{"dataset": "rendered landscapes of hills, water and sky", "crop_scale_min": 1, "rotation_deg": 5, "output_stride": 8, "kernel_size": 3, "init": "kaiming_normal", "optimizer": "cautious_adamw", "eps": 1e-08}
Rows from block 5 of a small segmentation model, named by matrix and row number. Each number is 50 + 10 x the weight over its row's rms, rounded and kept within 0 to 99. All counts start at 0.
After each channel's rows are labels from the 100 images, of 14848, where the channel reaches its highest value: "strongest on" is what is common among them. Only what is clearly more common there than usual is listed. The data: rendered landscapes of hills, water and sky. In brackets: how many of the 100.
# conv: 3x3 conv (model.blocks.5.conv.weight, 192x96x3x3, each kernel summed), inputs 0-47

conv.80:45 58 58 49 43 48 45 37 52 51 52 24 55 31 45 52 52 40 51 42 48 47 31 48 65 46 48 40 55 36 31 36 48 60 39 36 43 25 45 41 56 47 42 24 57 61 46 48
strongest on: fog (99); sunset (55)

conv.131:31 56 43 45 39 61 37 49 35 40 47 31 55 36 42 55 54 11 66 46 36 59 35 44 44 28 48 44 45 54 49 39 55 58 58 57 53 49 47 33 57 58 66 48 56 56 63 57
strongest on: purple alien crags (100)

conv.21:36 57 50 35 36 37 52 64 50 52 55 47 63 33 53 53 47 62 52 55 53 61 38 56 55 26 54 46 56 53 47 67 60 55 56 45 56 54 62 52 52 44 37 43 30 40 36 43
strongest on: high relief (68); terraced slopes (52); green hills (40)

conv.77:61 54 58 44 46 58 38 36 59 38 56 49 40 36 40 35 70 52 40 49 41 60 30 57 52 64 48 54 66 45 62 50 43 44 41 43 59 57 32 44 55 58 39 47 41 31 67 55
strongest on: fog (99); noon (58)

conv.13:53 60 54 37 37 52 51 43 43 53 44 61 67 57 70 57 60 51 39 28 59 38 62 65 45 55 50 44 54 43 35 51 43 46 56 39 39 43 40 39 48 45 37 50 35 49 45 37
strongest on: water (98); sunset (60); red mesas (35)

conv.146:38 50 43 57 33 43 66 57 77 54 43 39 31 45 62 38 45 64 50 52 51 43 39 49 51 54 57 37 48 49 64 44 45 42 46 42 41 48 52 51 40 50 07 50 50 62 53 53
strongest on: red mesas (79)

conv.166:57 41 60 24 44 59 44 54 40 54 65 41 50 46 62 62 57 63 58 55 49 49 44 48 56 72 57 46 49 49 57 41 49 60 61 45 42 30 37 40 52 57 57 55 67 58 49 47
strongest on: red mesas (62); snowy peaks (33)

conv.117:58 46 41 59 57 52 48 35 59 47 50 52 41 28 55 29 58 54 67 31 52 44 23 47 40 60 56 60 55 52 38 71 48 57 50 50 54 43 38 61 55 50 42 45 44 65 55 52
strongest on: night (64); red mesas (42); land: snowy peaks (35)

conv.176:35 48 49 52 52 47 49 61 56 53 60 47 57 45 48 19 51 62 51 44 55 45 44 44 36 43 55 37 57 51 36 64 61 39 42 44 41 44 60 59 34 50 51 52 41 55 33 39
strongest on: night (52); red mesas (43); terraced slopes (42)

conv.169:33 50 50 65 41 61 47 51 62 62 44 31 36 46 35 29 46 50 64 33 35 38 41 36 60 62 44 56 54 47 64 53 61 60 36 38 56 46 62 54 37 52 50 41 49 51 35 44
strongest on: terraced slopes (34)

conv.158:42 66 52 65 56 53 52 59 52 45 39 56 47 50 43 25 42 42 54 51 47 55 55 28 47 34 46 41 55 58 42 51 59 39 37 44 37 55 56 52 52 36 46 30 44 53 41 45
strongest on: desert dunes (54); night (52)

conv.39:43 61 54 51 33 61 39 53 54 57 67 28 53 29 54 37 48 42 47 42 48 39 53 43 47 59 46 46 37 47 40 24 60 60 60 43 57 61 46 47 33 57 37 43 45 68 54 47
strongest on: fog (94); green hills (40); terraced slopes (32)

conv.41:31 55 47 41 36 45 61 46 76 45 58 37 63 44 53 26 60 58 45 35 35 39 49 52 39 29 48 44 58 46 44 42 69 53 45 46 46 32 60 53 46 53 59 41 48 33 59 54
strongest on: fog (99); terraced slopes (34)

conv.173:43 43 45 40 47 51 57 38 69 32 56 55 55 52 41 47 51 57 36 55 51 47 56 31 66 35 36 56 48 48 48 36 58 26 19 55 71 56 64 31 59 56 51 51 47 30 36 54
strongest on: water (91); red mesas (43)

conv.5:66 46 54 15 50 49 66 47 46 57 56 67 50 48 52 52 36 54 53 48 55 51 50 48 39 44 52 59 56 44 48 66 46 46 33 46 58 47 19 52 48 44 45 54 51 36 38 40
strongest on: sunset (68); sun or moon in view (60)

conv.135:47 53 59 54 61 49 48 53 41 61 50 38 50 62 49 28 62 16 52 50 44 58 61 54 58 43 58 49 46 29 48 46 50 60 49 28 55 40 65 58 37 37 57 41 50 59 51 45
strongest on: purple alien crags (72); night (71)

conv.109:33 60 51 69 48 62 59 33 56 42 58 68 46 63 52 53 58 57 45 52 45 46 47 34 62 42 41 57 44 71 46 57 46 58 53 53 45 50 50 48 63 77 57 57 70 53 56 53
strongest on: dark volcanic rock (39); red mesas (38)

conv.101:42 59 53 44 35 46 66 42 52 58 67 56 55 50 46 22 46 39 49 62 46 58 54 41 53 46 65 51 39 59 55 59 40 50 42 40 56 53 37 49 38 40 32 22 53 60 51 51
strongest on: fog (100); green hills (46)

conv.79:44 69 40 40 57 56 50 30 44 61 48 38 49 55 51 37 45 42 65 51 32 50 39 44 54 55 63 44 33 45 56 54 51 55 60 56 46 60 62 37 43 47 59 19 32 30 55 55
strongest on: high relief (75); red mesas (44)

conv.172:54 60 61 41 59 48 52 69 34 39 46 53 51 68 45 47 62 51 64 59 75 58 31 40 50 49 37 64 56 60 57 53 55 47 45 40 54 49 45 61 59 47 53 44 57 73 60 36
strongest on: snowy peaks (89); sunset (74)

conv.10:51 41 58 40 63 34 57 50 46 52 49 56 57 44 50 48 56 62 58 56 44 55 35 37 48 41 28 55 51 52 39 47 41 61 54 51 53 31 33 49 48 39 42 50 46 60 60 57
strongest on: fog (96); night (56); green hills (44)

conv.69:57 14 50 62 46 52 55 51 28 52 49 57 58 31 58 45 56 54 50 51 76 35 39 47 53 62 53 45 51 50 58 53 33 54 62 36 44 61 54 61 45 40 45 54 36 57 37 52
strongest on: fog (87); sunset (69); green hills (34)

conv.91:48 55 60 59 64 49 63 29 53 54 57 47 37 44 41 32 53 51 43 58 67 51 43 67 40 35 49 45 45 49 57 35 39 49 57 44 53 68 40 49 56 61 30 25 64 55 53 59
strongest on: purple alien crags (41)

conv.45:56 63 55 45 65 43 46 60 57 61 38 48 34 65 45 50 61 73 53 40 69 64 34 49 52 74 54 51 38 48 53 46 50 61 61 56 60 31 39 43 60 46 50 44 46 64 55 46
strongest on: sunset (62); sun or moon in view (61); snowy peaks (47)

conv.43:50 49 56 46 37 47 56 56 56 35 55 29 41 25 35 35 72 72 48 51 23 50 35 45 40 47 53 37 61 43 48 44 55 45 51 53 51 50 38 24 57 58 58 59 60 36 70 56
strongest on: red mesas (98)

conv.61:46 60 41 66 46 62 41 34 51 58 61 51 39 59 30 49 53 53 47 48 48 45 50 35 40 67 45 52 55 56 59 66 37 50 55 57 58 54 23 69 50 52 47 39 65 48 40 45
strongest on: sun or moon in view (87); sunset (82)

conv.82:57 65 54 58 49 69 49 39 51 40 53 54 45 46 57 46 56 51 76 39 30 62 48 49 28 64 46 44 38 44 41 43 48 50 53 64 57 36 37 33 61 77 57 53 76 51 62 51
strongest on: dark volcanic rock (58); noon (54)

conv.4:43 34 50 65 38 48 60 55 37 53 38 42 58 50 35 44 41 46 51 55 43 50 58 42 49 43 47 28 56 44 54 42 45 56 44 52 34 33 46 60 53 40 49 70 71 55 33 50
strongest on: overcast (70); red mesas (67)

conv.2:35 65 44 50 51 40 54 54 36 37 47 39 41 66 51 45 58 57 41 39 64 63 49 46 59 46 54 63 34 51 47 59 42 50 36 48 46 44 34 54 52 49 22 55 57 62 41 44
strongest on: purple alien crags (86)

conv.104:42 41 44 33 52 38 46 35 38 46 53 71 44 28 51 60 76 59 45 52 64 32 46 46 46 39 59 36 40 59 63 58 53 35 45 34 55 37 54 58 36 51 52 51 40 34 49 57
strongest on: sun or moon in view (80); night (65)

conv.76:69 27 48 36 49 47 44 57 31 67 53 49 54 35 49 56 39 50 51 51 41 40 62 41 59 45 52 40 56 45 42 40 63 50 51 62 60 39 42 55 46 34 48 54 37 53 26 28
strongest on: sun or moon in view (49)

conv.136:44 39 47 49 46 27 51 33 55 26 54 67 58 53 36 48 36 50 48 57 62 38 51 46 57 37 37 49 43 68 31 59 35 37 52 41 41 40 48 51 48 53 50 36 57 37 40 51
strongest on: water (86); desert dunes (53)

conv.121:48 53 59 47 49 47 62 43 51 34 48 67 57 48 42 60 41 57 41 45 64 38 60 48 67 50 58 41 51 53 43 50 35 55 57 42 43 43 46 23 51 60 52 39 58 52 38 45
strongest on: water (100); terraced slopes (39); green hills (36)

conv.94:36 63 61 57 37 52 60 35 67 19 59 48 61 49 60 48 49 58 53 36 49 49 51 52 29 51 47 36 53 49 45 46 43 35 51 64 58 60 53 52 44 61 42 43 50 22 61 58
strongest on: water (95); red mesas (49); dark volcanic rock (35)

conv.188:52 30 45 62 56 47 66 38 24 48 45 52 51 57 30 46 53 51 47 41 47 53 43 54 51 38 31 47 40 36 55 54 52 53 55 32 52 52 44 56 37 40 40 51 50 64 33 51
strongest on: noon (62); dark volcanic rock (40); red mesas (34)

conv.0:45 41 46 46 52 45 50 54 40 46 55 59 58 56 45 49 58 52 47 61 49 46 49 47 40 44 37 58 55 45 53 60 69 53 32 26 44 49 41 47 45 58 40 62 60 52 40 53
strongest on: water (84)

conv.25:39 56 43 50 43 55 59 56 44 51 50 37 44 34 43 58 55 54 62 49 22 36 53 53 26 49 32 54 43 58 29 56 67 48 53 62 43 40 61 37 57 54 67 49 46 40 63 47
strongest on: high relief (72); noon (59); red mesas (54)

conv.70:45 53 51 64 46 36 37 37 59 47 44 55 40 44 62 42 54 52 45 50 59 57 71 70 37 50 65 36 50 35 46 30 60 47 42 45 40 33 43 39 39 31 48 34 52 46 49 51
strongest on: red mesas (36); purple alien crags (34)

conv.59:66 23 46 50 66 36 54 47 33 48 50 50 46 42 45 50 54 64 56 49 54 61 38 38 45 46 45 40 44 43 51 48 48 45 50 38 45 39 28 48 51 62 47 73 43 54 58 44
strongest on: snowy peaks (100)

conv.179:49 48 39 59 68 45 58 44 45 51 32 51 50 63 36 62 58 24 55 51 50 50 39 57 64 44 47 55 41 51 53 41 62 39 39 58 61 42 57 44 47 44 62 58 66 50 49 60
strongest on: noon (59); purple alien crags (56)

conv.182:32 41 43 54 29 45 67 39 44 57 58 57 53 32 44 48 45 45 37 58 51 52 54 46 54 46 47 41 59 65 53 46 51 73 43 39 32 34 38 45 67 55 30 59 57 51 32 45
strongest on: water (72); red mesas (44)

conv.127:46 70 49 74 63 57 44 56 54 46 58 52 43 35 70 47 55 43 72 44 36 53 44 66 40 46 61 45 68 43 46 40 65 60 37 42 45 48 63 58 47 56 61 58 51 67 56 52
strongest on: green hills (33); purple alien crags (33)

conv.17:49 61 53 36 32 48 11 50 60 35 47 46 46 46 45 48 50 43 50 42 20 53 39 55 40 58 49 38 36 51 53 48 53 47 25 42 49 48 48 44 55 56 50 37 46 61 65 53
strongest on: fog (67); purple alien crags (38)

conv.93:55 60 60 35 54 46 40 60 29 46 36 51 51 69 54 48 69 54 52 45 64 58 41 51 52 50 57 38 49 51 62 58 58 54 53 43 65 29 58 56 60 44 60 39 47 41 39 53
strongest on: red mesas (48)

conv.7:46 58 42 44 40 66 61 53 51 42 56 38 58 56 43 28 40 58 54 46 54 43 54 47 56 42 59 26 45 43 47 53 48 42 39 32 49 71 62 58 57 63 50 48 55 40 31 58
strongest on: terraced slopes (37)

conv.134:37 63 58 53 59 60 51 60 61 52 54 42 54 56 48 28 58 27 41 38 51 40 62 53 38 34 60 45 52 37 41 23 54 53 42 48 49 40 60 50 38 38 58 47 44 42 47 53
strongest on: green hills (68); night (68); fog (67)

conv.53:59 51 47 49 57 41 61 50 44 61 36 57 55 50 56 51 37 59 52 43 52 52 51 45 45 37 52 38 44 46 35 53 54 54 61 56 58 50 35 59 49 57 29 45 50 60 35 38
strongest on: night (99); fog (65)

conv.9:56 37 48 29 43 51 47 36 40 40 41 30 51 38 39 65 50 53 51 62 41 54 41 55 45 58 48 35 50 41 34 44 56 42 56 53 50 53 11 50 57 40 41 56 38 47 61 43
strongest on: sunset (71); sun or moon in view (70)

conv.46:37 41 60 45 57 56 55 60 53 68 53 35 50 34 36 38 52 38 65 60 51 39 51 59 57 43 45 46 52 38 61 32 37 55 58 45 51 56 56 51 48 37 53 40 38 49 52 72
strongest on: fog (93); sunset (58); green hills (32)

conv.103:37 38 44 42 51 66 42 56 51 57 57 65 43 58 50 45 52 68 51 40 49 47 49 23 40 54 59 43 42 54 61 66 53 54 40 56 65 85 50 46 54 56 51 49 50 41 48 35
strongest on: water: dry (85); red mesas (60)

conv.32:37 52 39 37 52 57 54 36 44 61 49 31 35 41 49 32 46 43 43 58 35 50 54 65 52 57 60 55 67 31 48 46 37 47 36 55 46 49 52 44 60 34 46 44 54 30 42 39
strongest on: night (65)

conv.106:32 47 50 46 44 55 47 55 65 61 57 29 42 33 38 53 48 51 40 54 40 60 33 42 46 44 47 43 52 43 61 44 42 61 39 48 58 45 54 29 51 48 43 57 50 67 49 55
strongest on: purple alien crags (100)

conv.50:19 46 49 55 62 42 51 60 56 48 49 50 54 57 33 34 51 36 54 33 61 49 57 44 47 19 47 34 52 45 60 38 64 42 44 48 48 59 44 55 35 51 62 46 45 44 39 64
strongest on: overcast (62); red mesas (60)

conv.68:57 49 55 59 66 39 54 53 55 48 41 66 45 50 48 65 59 77 49 47 41 48 59 41 41 42 55 44 37 55 57 41 66 33 45 63 37 42 60 34 49 46 57 54 45 55 67 47
strongest on: snowy peaks (77)

conv.145:47 65 63 65 51 47 49 42 49 53 46 60 51 56 57 58 65 39 50 39 54 33 54 46 34 55 38 47 51 47 37 40 50 46 61 43 42 43 51 46 44 56 46 56 52 51 45 30
strongest on: water (80); green hills (75)

conv.96:62 60 63 49 49 59 43 68 47 45 44 48 43 36 48 48 52 75 49 57 59 32 32 50 31 43 50 54 59 59 61 45 50 48 61 50 49 79 65 71 66 49 51 49 50 46 55 43
strongest on: terraced slopes (37)

conv.99:50 45 53 44 43 40 43 59 58 64 62 41 35 22 46 48 42 59 50 43 37 36 53 41 35 76 66 58 51 65 55 38 42 56 53 26 53 60 43 54 45 49 08 48 57 52 62 56
strongest on: red mesas (89); overcast (54)

conv.29:35 52 49 52 59 54 52 40 55 56 55 50 59 34 49 53 46 45 42 50 60 43 46 68 54 64 51 42 42 31 57 34 32 49 39 35 57 48 62 38 54 38 52 57 52 49 44 48
strongest on: water (86)

conv.31:64 49 50 41 36 62 37 56 53 34 44 43 62 47 58 48 54 52 54 28 73 53 46 42 39 44 60 36 46 44 46 57 69 55 41 55 34 52 45 47 60 50 58 54 62 37 39 56
strongest on: sunset (55); sun or moon in view (53); red mesas (50)

conv.48:40 52 45 42 45 68 63 41 53 36 51 44 42 58 47 41 55 43 60 61 59 38 47 24 51 48 51 48 48 61 47 52 50 51 39 60 42 35 46 66 44 37 69 51 57 34 61 54
strongest on: red mesas (60); overcast (52); dark volcanic rock (34)

conv.156:49 49 55 43 51 34 29 53 35 50 45 47 38 37 55 43 55 41 63 73 47 73 27 47 39 35 64 52 51 61 47 46 47 47 63 54 53 54 42 32 54 58 50 41 53 54 67 59
strongest on: purple alien crags (56)

conv.114:37 36 38 50 64 43 47 41 60 39 51 64 53 36 43 39 54 55 61 45 50 46 61 28 79 47 33 43 51 55 50 56 62 51 50 45 58 61 54 41 52 59 49 28 43 46 55 37
strongest on: desert dunes (96); night (91)

conv.124:40 49 48 50 60 59 54 46 67 50 49 47 62 55 46 48 56 67 48 34 58 63 55 52 67 52 34 56 60 40 71 55 38 42 34 45 64 53 37 46 45 43 40 48 37 16 43 59
strongest on: water (95); red mesas (60)

conv.19:53 48 60 35 32 55 43 45 51 59 51 57 37 50 43 48 47 65 55 51 54 30 53 44 76 67 49 64 69 56 61 47 69 55 49 44 49 58 60 58 43 42 47 36 28 44 24 46
strongest on: snowy peaks (53); night (53); red mesas (34)

conv.65:53 51 50 61 48 48 53 28 42 56 45 45 51 38 54 62 45 52 43 57 39 41 59 60 59 61 51 51 61 44 27 45 35 47 61 54 39 27 57 29 60 55 46 29 66 56 39 48
strongest on: water (94); green hills (33)

conv.163:50 48 41 52 45 46 46 53 54 53 38 42 40 20 50 62 16 64 43 44 30 55 50 53 43 59 53 49 56 60 45 48 43 63 57 46 38 53 41 43 53 51 29 56 55 61 48 34
strongest on: purple alien crags (93)

conv.112:43 51 44 54 46 46 61 49 41 39 54 37 41 47 46 41 54 47 51 42 60 57 52 26 63 34 49 26 55 44 47 35 53 49 32 42 56 37 64 43 55 39 39 37 47 49 45 52
strongest on: sunset (70); dark volcanic rock (69)

conv.49:44 38 35 49 42 47 61 55 55 45 49 35 58 49 50 48 44 45 63 41 51 49 60 35 52 43 56 34 51 52 46 45 43 48 47 35 30 55 61 42 55 45 54 64 56 44 23 54
strongest on: noon (59); purple alien crags (44)

conv.18:46 44 49 51 53 59 60 50 48 34 47 53 64 53 38 24 60 56 58 42 58 46 48 52 57 52 54 60 61 46 61 43 55 60 39 52 53 65 43 56 48 67 65 44 59 51 46 35
strongest on: red mesas (61); noon (51)

conv.125:36 47 40 48 43 60 30 41 50 58 43 43 57 62 43 41 40 36 49 45 50 58 53 59 67 57 49 48 48 41 64 55 22 50 45 44 53 62 46 50 44 42 52 36 55 43 25 52
strongest on: snowy peaks (88)

conv.71:54 62 52 47 44 67 37 45 57 63 49 37 48 39 59 46 48 64 38 42 40 61 39 46 45 62 57 62 52 27 50 47 50 55 39 64 57 39 32 60 52 36 49 58 75 55 56 55
strongest on: night (67); red mesas (56)

conv.139:55 39 50 42 40 54 32 50 23 59 42 29 60 63 45 58 58 45 52 36 40 71 31 57 50 51 35 58 44 47 47 40 50 54 39 61 36 54 53 61 59 49 51 48 65 61 51 49
strongest on: high relief (66)

conv.160:27 53 53 52 61 52 47 54 47 47 49 56 48 59 39 37 59 37 42 27 66 35 53 53 51 52 48 55 62 34 52 38 53 43 41 43 40 55 52 57 38 47 45 48 36 51 44 53
strongest on: purple alien crags (100)